Weights of a small spectrogram enhancement model.
Training: adam_atan2 at rate 0.0016, 20200 steps, batches of 128.
Rows from block 9, named by matrix and row number. Rows with one number belong to one channel. Each number is 128 + 32 x the weight over its row's rms, rounded and kept within 0 to 255. All counts start at 0. Numbers have three digits each. After the name is the row's rms in percent of the matrix's.
# convs0: first 3x3 conv (model.decb.0.1.convs.0.weight, 96x96x3x3), inputs 0-5, a 3x3 kernel for each
# convs1: second 3x3 conv (model.decb.0.1.convs.1.weight, 96x96x3x3, transposed), outputs 0-5, a 3x3 kernel for each
convs0.0 098:214147175157109153127126194120119125135123119117100113172157077173151088197168115092106137120150178123123161142127104136125108128112088098095101129102123103074091
convs1.0 103:096089085106131114112101122142096088156119113173121089139142092151142096146142105117132067142130089120128084177169122165144089141124068173126097137099100137106109
convs0.1 100:116194111123167146179173148153159209102107118154124160125130207076089114123119098190133112163131151105149202135125097114120101097111112068087077099136134130133140
convs1.1 104:113111096176130136135138156109190170108142135096136150163108148115142147104114170065111170132091132141125164107127130129152151118137150023101139067135154109165157
convs0.2 099:111132063119134096158133131147132141147166160108140162089148175107111149146135172122091128098067102106064120095103123101121117089097105148172166153144151135118122
convs1.2 102:110096138170115061121168115094108112116144121124161162159133132123130163149103152144137197125165167053066092133137146139134148131119141129117107131127115152162148
convs0.3 089:158108120168130147123106125136106097152126097150134107132132137104106112107117108061113150057098128071123145150148147178171167182175159105106101083084063094080071
convs1.3 093:151133091086070029110105105156122113160113101205129116150134158160144165177162178121131142141152160158171158157145139157145140161148151108109122145132146162129140
convs0.4 113:113144159117139154106143157107145146111147157115140151119110093126113109107099094151123109141118106137121111064069060058068060068072066068072068055071065070089083
convs1.4 076:078118095084133130086135130099097111125115117136126123060070068081091084074085079108119120085104106046070062058077071074088078070081069071098125109126141112119134
convs0.5 101:155115124110099125148114161120126134151136164095063112145135125122109122114090171142160130157147141107055097152144141152136136122112120133139132132130131103061087
convs1.5 106:137149147144157164115141157187154113192150124167113082101102106137155147144091104123139117139147123084077069138138147140154155102106116152136127122110111070034064
convs0.6 103:117103107132144176152171219121147101098110067127142110134184129108111087113111085111178173086125123131126117140146130130136117116124113158186194127126135131121113
convs1.6 105:109104116118101131136113135192159088145135087140139102101162144088110109152130153110141138111139156120124146165150134153143121163159137185171154126103114109091124
convs0.7 098:067111152089116142093141159122136149134144145104117135190152123175142114179166159152142128140120113143122110134137130175186172152164150121152146099132127105138135
convs1.7 099:110101103067073083148143115115135145107130136090133141148145151166164159137140138152168144128150141105109111134129116126125111117116103126132131156149147159154153
convs0.8 106:099139157047102124058108112127147157120132144169178181148104102128114101165139128133133117139141135126135121094075067068063044125119106077087067089096085115127124
convs1.8 095:109124080104142120149195170103095109103086092100089087131110108146120112154129122135117130115102125098091112140140138141136133171172167111119136126128136115111118
convs0.9 102:114132137124149163137167182119152146114142142086112127047048058125131146137158167171144125141128109133105075121117133141141147126127139084098092108127120094122118
convs1.9 090:104132128095121124145182171106102114132108106152128126124122130153149146144140143165156158169161162119115118130139133138145141133141133081105147134145163157154166
convs0.10 099:101123137117127112081108062135110070169158115144150120110061066155147107088084092157142085173180137156162159141113104136126110126121120140099109147132132129119133
convs1.10 102:086060067153141155143144143086106122077131141070158155150115119153126116176166153174133123147103110176152157120112107135138129174174163089085121132128118157135111
convs0.11 098:082165170121151123148134075131171173114114127128120117121218143108164205090115135187122110203161128112097124084138153106132156100097125065110120076106164113134148
convs1.11 103:107085105121123117129107120067109129068137170055131149082164146110155157081116131118128140129146136112106103071124154081143164049114146141164179143154168078104129
convs0.12 099:175161143152156152156161174083123142060085096094107114128136142127152137099099093122105111152130131120101116112123131100111122128147144042082100043097119082118134
convs1.12 097:136137132157141109141120058151161142149166153140141120088106111095116128105130140129155153138144142109132137146150162136143160127136155222223217161164173110104122
convs0.13 108:112136136116138149118130154109145153090120135083114128104093089119116121091104116139120111128116109127109104095112117086103108093100102044051044053069050048065070
convs1.13 077:100137129110151159125159162076091109119113118144127125080104112099118115108123125144151152127139138091110105074105095085115106089111103057095133105128149124132144
convs0.14 102:192088130207114118175137154193115047176118081130076080137112067171158064127098083195132053161162101171146084172133095172114073148111067175160152168139103133107097
convs1.14 099:133144066113114077096073052176121102190126087179127075206142096174146100196149104157130069134115078201156088155120071174135078165122073183139090155139081151123084
convs0.15 103:132160102162174115144137103122133195144155165182175194109120172102098115119095109157077137156139147135124125126125155135143145149153158047054131114119154147153172
convs1.15 104:109144159129106110135130125111110098155168137163155124224162115147153134134136135151114147130110111106099098100092090117118126125122130105076138145144162170170173
convs0.16 101:141123121174151150139125143155162138139137132065073074143125105155146150119111130188194196141155166083075101177178174186185175134134136178166163148138128070053052
convs1.16 102:091127167122146173132143148125140132133137128156157150106118108139143144157148150175153154139125123086068068100097098088087094070066075042055068062069081067067079
convs0.17 101:141130151153147166178169201162146144132115109130117119156142168136137166110110131133111103129114090133101070159141127147134112152139121143120122149145129111101095
convs1.17 109:088082119087076108112134155120131157128124144156148161142144148174165160192174151093083073119123110123135099154134121154126111163136121156156181155150179143137175
convs0.18 097:109149129097162142088136133101164165066134177100163205092096115122120144112122161160139167119087128081057097080112131085119128094123133046086091071111117060111122
convs1.18 103:079154195100139171151178194083117146098123135106133145120135149121132142125139157125114114127114108083063087098127140082113119079107113076118130111133134112127123
convs0.19 095:102156055119130122116086095149096140101091136104096145176158166096117107069083070142070023117126124105150134140122116132134101112129096143112105165164148128146141
convs1.19 107:098111112203150148136134085029073143087126110131086118175116150119146151114105132110070156139140116149140083126130136138150139137119113110096133130136119129119119
convs0.20 091:241156173179119113106093148158141108162139120168137115097105096106121111089097087053127156093136187086097132157138118144126113142132119138125123133121111149125106
convs1.20 104:108101109139147137095087090179125104183123127241128100174131121155133136145124133126140132145154150114150140160141122156149138137123127138128147121118152157148179
convs0.21 096:191196185210191169179165163111146074094122084078136122103135122104149139156137188138187163145157166142123164137135105120128112120120101096106125101095099138118114
convs1.21 105:144123098143089064114105043174171149153146115147140076104116133135136143125104140102130139122143154074104162173162166148139147122116136073129131083118136084100118
convs0.22 097:135140134102128137174135167112142164110136131127153149103134079076097090110158131169183191104121153077148177139160135128144130124142134143163132122125114131133132
convs1.22 106:106089106098058087143068104155111065127095101126106145080145139101140121146192153066128152076137154152199170113133135105129136113133139186174156158131130157134136
convs0.23 098:156127096192177161165154151177173164132138142079079093176168151144129130106086091157180166127143144094089100179177175177169156121120109141125114152130124099081071
convs1.23 100:130139150109120131068100111135130120126110093118107105068071053111106087105100082126124124125116107123102091067073067095104104091100099082094096095102092080081079
convs0.24 105:077119142063112118085118108139142155152173182145167175134102120125112122145136137124108113115118134151151161089097096138139138162163160146151152151160161146161172
convs1.24 090:112150122075109108109145151047094125090120135092119121069044064141134141125106111139141162130124156135119146078082092119131128139148143033063141104126162133143160
convs0.25 098:131041152092050133124051151083144174113150154085138121088076053120107104096120103064120133088141128085134135127133130136136125145136146149165151162160142152141129
convs1.25 108:115152149118126146136117180170068068143033071157068082101129099139143121139154120107145100062110102131148110126127124121129137120126134164118132169114110180111110
convs0.26 098:061145130071134135067089085131108127123108144099081132157122114151134132142118140205144124169128127179130130170155136162150145143137131122097084132129119117129128
convs1.26 099:135156119093113146133143153071090096123119095129109094156140121161159120135143145164137117142107099092074088066096103067095090074099093037089108127133112154148128
convs0.27 098:082114079098099091149118132148146190150157204123136167173197147128110093162172155132123150179138175119136190131124110133119116121111105161185141099071078146149140
convs1.27 103:138142151136160142100133145151143144146113136135098121111127133118102109118084082078073104149098120185138119144139116152133097134109081157176136080068098141147155
convs0.28 114:128153169129160175141156177124141137128146155117140141131122118144130133129123117150135109155135109144131121064057055069060058078070063077087073082082082106112108
convs1.28 087:109139113103144135115149141102094101132117111144129118087067055112099081114100085107116129101116126088100098078075068095089079093083072080105136130145164140149167
convs0.29 097:085168166085156196105180214085107125093138167078131149118167163132171164147173162158102151118101139129119143112124140138153156128136139047084103092111117105123115
convs1.29 106:150183144197200165154156133130103120152128094173148084143105070147145129141129115146056147110077138087099130164139136159142132135108093106077084112112106148164138
convs0.30 097:119191204115153117132146120097141110120131103098124065073101093099125110117178126112141106149159146105176143114113080114115114124136117120121080126120091143155140
convs1.30 102:113154128125121103142157126118130148123126176114131196104103123136139139103146145145130151121085080179189155108125142115134142100126147104139127125142145134160155
convs0.31 103:123144126147167131167181157160185201067092117068113148165189217145164184101116152172125132152147162115112152115133137129138147117137130067079087088098098108115123
convs1.31 105:091100154061036069136117130131193156136177129117148133134138110136180169137157165130118139180169160139135119062079081104119129130141149113108120168170168172173165
convs0.32 104:090152137082134143110120104149143084159147085146104053128098086126093083136069077178117055188126085212106061168126113170135116167120093135122100158133115153115092
convs1.32 108:201174161150141163127120161113081111103081112042046101102100136130110136099092143148133107150127131105085137138142153121132141082109123074124129130148145136147151
convs0.33 102:123155151129152158132164165107133149124149177163176194111112122100104111107109110135116125144126131161135125132140137123139136128142136090112098085108093087102078
convs1.33 100:120131158111129146135161173127145154138145151137151164141159158147156154134137137109100097115106104087092092135149154122135144109126137065070089113109123143134147
convs0.34 099:089118161106129128105100103165153162134129141115124160133116127153143135113115126187157144163150155109103111123128137140154163116130138101090094111090095109104108
convs1.34 097:091077098121095128167159171046108121091132119095127119125113118130147148134143156183160147189168142142113106061079074096119114115128121084106137120130130142139128
convs0.35 105:137140104151138112165116078072098149102133182113143167082107165085101181067100162126106148093110164094123204032095152048106163074110161092155193106165191094144156
convs1.35 096:111135160084121107111151105094094084113130119099145160111121133124135180118115147100102161102124146162176176093112149109136172122149181041110137073150173089167162
convs0.36 104:135123101123142121153171169081129166067083125070095123190185172146149137152155149116106120142133150151126139136154159094111114098121121101124127072105129051073083
convs1.36 098:112136153056093124068117136093153170093145157059117139147177174110138118097106078138150121118115095070065060154161146118127117102118108141147148137147162103117139
convs0.37 101:099120138098123145109132168082119120076102106075088091154152106127127066087076036135102066104083062053032041120134100097095067096093073048026002046039005071073041
convs1.37 091:082082062097109102142143126134138128116115104112105101121113061102085036103091053113119087090090056036035000142140109124119081108098058117116085115107086114099069
convs0.38 096:139107073183131101164131118162162108160143081171163122157218162091107104093142113172185167150137121147172157149158139105120111097101085208251211145127127161154142
convs1.38 097:137115124135137124147155173156155144132114109089094092128168172159137150129139146107093078152137120161152130155148146155134128142132122149152129128109115113113104
convs0.39 103:112126138123151173104140171117147155100138145086120139112111114120123128090094105145135133126113115117108104108115114111112114108105113082086074065088071072092080
convs1.39 080:103166167092167177088154162067092121124130140136138139089109116085109111073100095124141152101118125059066059092119107100125112086105090054090131109136155105124138
convs0.40 092:200201178155127139106126162131124108139120097124091100117121109101108080112113110120177151149180160128125130121119099125129122130135139138184158133156142080107095
convs1.40 112:139132111167169130116130091197165118128101101121063038150141151165151166131126151107143136146151159129141144165151133166159140132129133161147141115101129120122138
convs0.41 097:069119113117116110118126122099097086079077074046018028139114123135151160107093123147118120130077095145059087155141125177168158168140150148107087147103104148088115
convs1.41 119:155120124109101079087101077060120136117129134092118096083074128085048096061031090120122118060058070065041078125125145146146153116123129039127174037100141063117153
convs0.42 097:126099085132127119120084167112123091155143126090078105123106091140100133119087204142177108141152115106049120152142133171160143149123137149156165125111123086030071
convs1.42 107:151105123170121127153143132136165137121140128121131124133136131153145135201106122140150151126130133102062082123123123129140141138146159105112146109102145079029099
convs0.43 107:133131151122117131122117153114118130109115113083075078143137149129136155140113158140158164147135140170113115164170181130135148086093107126139144138159176082090101
convs1.43 095:071081095117122115108112097187126103167148120110130104117131154106131143116131143118153123095121102093103107168165167154160155092106105139109097144126113137134135
convs0.44 096:057058060126118102210178156125089136082053105069059093167152145122094115156144188175121147145119143090076116103100115101109116127131133125129130126132137134108103
convs1.44 099:189145121148123091130143110114122149104126144084109143135123142120117124139112101069112142099105115130109132166154155166164160153136142135139119093085077053077094
convs0.45 095:118163098121173122117102096137144139114099103162153125136111125106108130140133149171133089176138108104113148134151153111123133142129115086116111101131134107125128
convs1.45 110:134098058144092067141126097089107124058122148000084167137127128151151120138133113074086131149114119203132130107104112126139133105119114169171164155149132059094127
convs0.46 096:147151137114131138098110150120119107113114117155158159120124088136145100175185151157137109174163153126136132106099091098090067131124110097085083132135121170173171
convs1.46 096:122156149166166136072069037114102115140136149150123124105081074143129134148145139153144137180145142183170156111094097151139133165155150142120134155146164109088097
convs0.47 099:205154160136096111119087127129135152138140141152161127089089094165164163150161162078083124108130151127155153091080098129129131137140136105125134125138142151156160
convs1.47 103:170158116136131102127109110176105106183113119199114112122088095112100098141133124113134115105127114110137119144126130143133144158151164192169173136125135134106114
convs0.48 097:116111121164157142161153143127122111145140144161168177136139130164155153174168173152148144104114131127131136153153159137155151090104104154152141152156159150155161
convs1.48 104:090069070119124143138158173128130126124115105151135119104106104101100097075078078152164164121124129075080087135131123115116109099103097084078089100084087141127123
convs0.49 103:097123125131153174125161198147192170140184151108151133189170164176153151121093094160155151129121109173145149147150153122124120060052044129141135121127113084090069
convs1.49 099:121135133108130123081112095106121133117137133134155150105118100094104080068085063195194189156154151091078072161166152145152140115127114106121119128143135117134125
convs0.50 096:072087099104127151086120167092120105082096098055081089121139130141148156119108130117129111097106086111121095140140133150142137114104110110096107084068070072067083
convs1.50 089:094126123094114111063060058090123127102138133105122109103108100123134115091084062132137153078083090038041029104105105111109107082079079046068092090115128097117126
convs0.51 096:160193171135181151087130106120145143137147165174176188093101093124135130140139134085075077134140147126126131126125127143141140159158156133149149133145148111125135
convs1.51 098:107144132099134128102143140052052069111113117135137134073064064156150154160157162168155156152151155143145144093093101113111114133128133022024043119117130144144154
convs0.52 103:144165115124109104089117060080106114113151153091127164084073149159185159105126129104058117128118161180112138094077081110111111132140123120079141122115125124137129
convs1.52 101:088155089140183181115092101095089127104141168123162158200138131110115102119132132189143158088069085100088114122092090144125113165147138090081150102127127107105105
convs0.53 098:116082080117117131107128164171174171127142153048056078148144112152142143093087122157182150141136110102083073167168167157155137085072079155155140127118105061039035
convs1.53 093:133171178133156195116131153105134128103133133098121129107111078142150108103074051103105088102102081064058043093097094112116115081081082068075087088111121023033057
convs0.54 100:146134089144142096135103075112143150108116129090069094163206170106105123098101185115093090167123087160114131115141141127146151125123141143149168126104117118087103
convs1.54 103:206118151199171144098083078052108128089102120075072110125152133116135117169159154141124123136159126068088085109140151111140144119125124118085106136097137057051105
convs0.55 119:109144161107147159112144169129159156133160160126148159125108105124127116129107113151135123147137132155137126053058052058064066084091077082096088085110096110128121
convs1.55 075:095134110096148143123177169092093108117108109128119110077073067106099086102097087116115124119125137090099102079085082094100094103105098075101140117137164127139158
convs0.56 103:101136115089114110077095106125161147135173154139161156113106093108093091100083070127116089116122104136125109047066058030063058055085090039072070024073069035083093
convs1.56 076:119131093111153142139190178098101100085086083073077071061092098087112105068089078123142137102129128056084077115139140108131136096120128072091111093116137092111129
convs0.57 091:131114132113105112067076089161156164144127149152124112128124126134125113138137114113120119139156163129169142092095097119119121146141138087105123104135149164176167
convs1.57 098:174176147132156114070090072138120117169144140174120108149150162141149157137147152153153141131139132128161147096102112106118120111122125152151166139127141111098104
convs0.58 113:118135147120140156106127153112143140099133142093123134112107097107103096096082080141122109126112098125112097070089078063069062058065062051064053043055048046064057
convs1.58 074:083119104083130131080122124102098107131124122137128123079094084088100086078089071113129123083101097033058040076094081079092076065074056072095111105117129104111122
convs0.59 099:209095157177076132096040085127089103133107132118088116170103078164138097108098095105148134123155154129144187169140114159126122123108109178151128153124130106102112
convs1.59 103:155153123165140110105101041153123115167134125147100079185122091184134098192124085116132106104116111105090087140113094166134102147113079166142116144124104120097080
convs0.60 098:110142189132158186159205194092108126133112126155142132112088113111100114164170150172164171158161172128155118122135135135140136138122119107098063125103074176179137
convs1.60 106:153148125096102115131127152191160110193129068210130060147156161128145155122150152124163170111145145138199192127142160115135160129144169180191191188187176173171149
convs0.61 102:053125081092181120080149099072122123080116119119123114122083120072081146057079131120110100175131086143114083070115153050101158100120149066124138061142150095164157
convs1.61 104:161137104109136122100174172132136138083115147087126176100156194095135159110143155104133134120144106091117124082126163084139183096141176094145164108133137105139148
convs0.62 099:162147103168129124138120125194189207137163148112133112148178210122134106107113109159133151081082127153147172123103104116117097111120099130130131100090092101112094
convs1.62 110:063132109109065110153137141177167204177149141146086078086039085110145125077087132096112147113131138075092102104103118107127128104108125130131154160180146107109125
convs0.63 105:104113088098114120129148162059066123054098152094129160120146171127165183124179180098071149130104172127120179133129146147156171135146160057069132080074123115112143
convs1.63 109:118144115127112105145115098073076093084093083066084070145177134125138097141124081169109157139103131158133133174139108168135117171150141105061066115083080124086072
convs0.64 103:176151125162131127166136163144143138135115119072066080128143135170169178125115160120123109130108092114079098146157145140152148080086087133130119134125127072067086
convs1.64 101:116124109101104101083098099188130098170128101164127097117130135121145138081081086122171168125157141096111097116121123119129133078090096171165147115115105087074083
convs0.65 105:072144178078144171099153142110122081123118070144103071136146121090090042138097053159106070177107075172120107146142120143138125157159158162143125155141126161144149
convs1.65 102:130165168107146161091104086098120129121137152157146146179166150141149148134135157168172157164104118136080126152128122128116099138126099096110136114118133115115121
convs0.66 102:036123147078152164094149168065123147093126127135153157099091136129124142127120138139096087134102086155133084103108115141147153133140149072105111105132124155161140
convs1.66 103:075135157098138158080109111093130125139156139170149118131140153109121136105127146120120138111131148134173183099107124126140148143162173138158158130147142132145145
convs0.67 093:117104120091114117142104121112096157140164190077101146150141105176134136127083106086106153144117128178103109107137157116139140134132140112105140127121131138108111
convs1.67 123:097099068038067073084115146143102122112096122124133161146137121154133136157151152113110114145137117184113082124106105111102109136143162165144167173141182120108172
convs0.68 103:142141164127116129144117121107117109150158152174169150060061062139145135152134137067058049098115114117140126054053055123133129152166162144122126138148126119131131
convs1.68 095:139151097105110085112090082100095111169161165198169161086091082122151144126144131181192197101132136083123118087092095120128130144149149040076120120148161147151151
convs0.69 099:108103169121141176065133131082146044149182076147163092147172097099141100090182159091213181093202165058190148109130129083106101097115115080146179111147167112133149
convs1.69 111:148154132098137099104121148129138019098130057057068032117190155122150132145162118106138058135125119154137096160159148129132130115121131145156112138140145134100116
convs0.70 094:099121118129165175098155173104133141097112131054090109191177173144123115175143134177144159145127142190165188150154162147153153120131141131129116133123124115111094
convs1.70 097:176139115090058050099076063133159158134159159094129136125147140097118105036062060111119112132129113152129116119125121118125120098113102120126120140144134128132124
convs0.71 102:095139132090127128100140155128159143124153119122135089165134106125100070050031021107103103114116116091082090141129122141130124128123111117104088124106091071066049
convs1.71 103:067088089081122110111148124077111113050088101032061074155167131138125087103099072176161151153139121087083059156164160122124117092087072129130127114115118073077076
convs0.72 098:171116140135102128078053075123123115144109139122127114094076088161178151127147093116109114140146110133190116103122112111109100117119094141129134135173142115147133
convs1.72 103:128198145053118117150117162141085099175141162175080098114120114105131107133159135168138115098124098083171105134124096128134115129134124096082128137179184152150168
convs0.73 092:156123099206167136198170154150132086151124072153141097161195156089111107098107081083124111081125096093138116165156159125127126114118102148148147127113121142140138
convs1.73 088:113112135105104103096089092175135131135098098165132134194174193149115136158146158111114112138137135176171169176152147137112112131107106132131149120117139156158165
convs0.74 096:122163140147110145154141168159134125159131133138138168137163159142152130143161114095083028100108102079107095121113093122123102138128106170159130184167150193170154
convs1.74 113:024045066185193186162140166100151132151132119171159158150106127143111116119118128117140122127135154110141108138140118145146127135126119074104095116120129171182135
convs0.75 103:137177165115138136110118108106103086156147138181181153083060081129122113191176169101081069140134131113103097072070064137137131169174167132119124154160149183196184
convs1.75 098:160189162125146132155158139075063075152133125171148149052040038125136120129151149146150148124142132141157136111116115139148149158164175025040069118123115127126127
convs0.76 100:166127133121103093116123135138129141131123117136134108157139110155161131115116094095105134128130132172178172125114107132130122138138132161160154128154148139159157
convs1.76 104:169147142153124120136100097149130123144120122154114112119099116113104122136125137120128113121131135160179161176168165165156154158160173176155166122112133120097114
convs0.77 099:140077087138115132128139192125112113128106122059064097156122121154131149121109146153167129133141128133109128193183187164168166083096110144156142158163152092086090
convs1.77 095:096103137111109137127155142131154146108134138086124130106095072127109085123079057101130142101120128100080093132116114136126120083077072122113129126123142102089109
convs0.78 094:124173177129179177130165147112120138140149163142167186114082106126119124128123132158130110147143133121113114115119132134148148144146165119112132159171181169194201
convs1.78 092:127151159099119121118136127077085074148152112161161121101077074134142124148151138169171160121131123080078081091095099112118119117119122030042079120126136154148150
convs0.79 100:122145159115148173061091137119152137115141120097126122100113104130130135068061063122127106121121102121118094088103097081082086060058052080091084073087091080087097
convs1.79 092:113136144100135144064094106113123128132152147128142122068083079081105091055085059106119133050066071000000000103116110084092084049054049065076088087103112089113118
convs0.80 103:058104112103116122129143175119128155072089132040061101194179195165155174141118148150124130174152154206169170163158166154151159110112130140144136130127116098086067
convs1.80 106:164145156138115101111102089114146148107139147068111123134136138131137132091105098145133146134129139081075089118130135109119124078093097125131140120127130104120119
convs0.81 101:125132123129117115133142111103107099101120120130137139120098111154146142150153152099109080146149118106125099074074071085100107119129137036046041076102100105134146
convs1.81 093:153146122127118089149137122121125103162157137154137104017030011068096074111124098108123106130120094129124115101097100121115116137125127054065070111108098108093076
convs0.82 100:104098106126121125152155140093091090089095078085097090164166171131143148173173192171195192171208185136138138154150148117113102127131133138132120131134136113103106
convs1.82 104:128147092094087057126130122130147127103158145060085077104113125135146147115094103136143136156159134137100094137133134130118121116100108135129131174173158110100109
convs0.83 091:207162186170127140144115146173144148183152147194164144101100105105109111114121107074123171068107162075098137129110110136132124145137138125125118142137121177176159
convs1.83 102:120125119107121120080080101237143109224128104254128086144126155141138168146140157112141129124144133117155131169152163155149159148139148169140147156132144175138143
convs0.84 097:153162138105137126091108089115133155137157174166177181122131121146155159151160148163122128112093118181185194102123124115141150145168176120144152101133154093119129
convs1.84 099:117146160137176187083084083084136174096151186081151179090127150099130157120146167082086100089100117170188199107129146105125145098124148146149157152146154141131128
convs0.85 101:100141163103131151118128135141118088148137096169150110088086075135130093192168141154133124144136141116123128110105101137141129168165162107083063149132124184191189
convs1.85 105:122153124087124109101114104116101083142128100101087048015003000086085065110119098195202196180169171165143143135126131141134140154144152149149165157151162129120124
convs0.86 096:134108119126146144102134161128153125130138159107084107098105131140155152092098121102146087123124091159198097140118126120116120098103111182163155122123132104112126
convs1.86 102:135156185100151172096102124130156133156136133206157150129141217099123163122170165093156156102111173131146188092099109113119130103108123114152200093120174072117170
convs0.87 099:169126202150126163121094102125163145104121143095098114166140162137142145104103082115179088191149136124148180131131114099099123108106110196227184124137126108138145
convs1.87 102:121132121147127135120096102139178155098138150065113139074137178106139142119134127067152076140130109168160113074123112058104090059104104156215173100120133116119127
convs0.88 102:146121166096111138126149147131147091133153104103135109186136087167152091140121069125085051159130129140154167157134102162147109136129108209158128184173147140144135
convs1.88 096:150147104054096107067099128144112105150129126158125119113083069150115075153145112165167123121128098105134098139120112152132116190163152141136129167152136162147132
convs0.89 100:134148125129173161137159156106115108113130138147152153102087121146151159145139130107080079133135135116111095081097106134153159169193197074093099099124123148173188
convs1.89 092:126141129057077075125177175044091100158165140155151110025026011092106096087088089143137139099104096126128116066077076115133127122139141000029089097117133134142140
convs0.90 100:122163170102139147094131113138131146138144152135146159155119130131116110112118093157140151137140149131137140142138138172171161180171171144135144159151145146158142
convs1.90 095:142177154117135145109141156041086105101134136077097101112079107147147155142149162167177165148144142148129131070078090121142138138153137067098148126142160142143147
convs0.91 100:070140130092148164079124151147138101157167160165149156128111050162166127168143112181137095137105089116098112148147127144160130186180139096098082141145143154157145
convs1.91 101:046069073127140139107126110148138129131129129133084062136122125083080101121140164172144122154110116154131130127096080109098079127141128132143132152144133175143111
convs0.92 096:135169169092117118097126105088110101144160161155168176133103079163145115177156132151104090150127120187171154069073070125122115129135132100111113136146132122131124
convs1.92 091:132131117099109106127116093089092086120134128099129122077073038135139097117123089123128105086091069152136119124122111136137117127128101098100083144139116146136116
convs0.93 099:195171178175138143160159096139180160133165149103121094099062120099125154128162172127132158142136151124110095113117144104113132101097122158122108142145126113110128
convs1.93 105:137156136073093112163138126208140085188163102179193152092081130081108126089128151069152145072146154059136206135127145111119140108117136113130160107164166098143153
convs0.94 101:159144142164121106173151131147168181134153161088112124132154152165166151125148149148147147070080094139137140117129148109113144101108141141128150120108116130119125
convs1.94 109:131127115117116101116101098169140120176149134170147126126108092131158141129146121067111070081118099132145126116100085121109090126107080103093070127130119147139124
convs0.95 102:193115123212132184189081175082139104094153117112139106110144082123158124123133122122133106118163134098135113133113084135118066125130095149115116147102128097057091
convs1.95 100:158080066180148073159116082129133112151136110184166124177148097162138119170130100138124125151142102151122097163129078177128065189140085150148124142150130121128097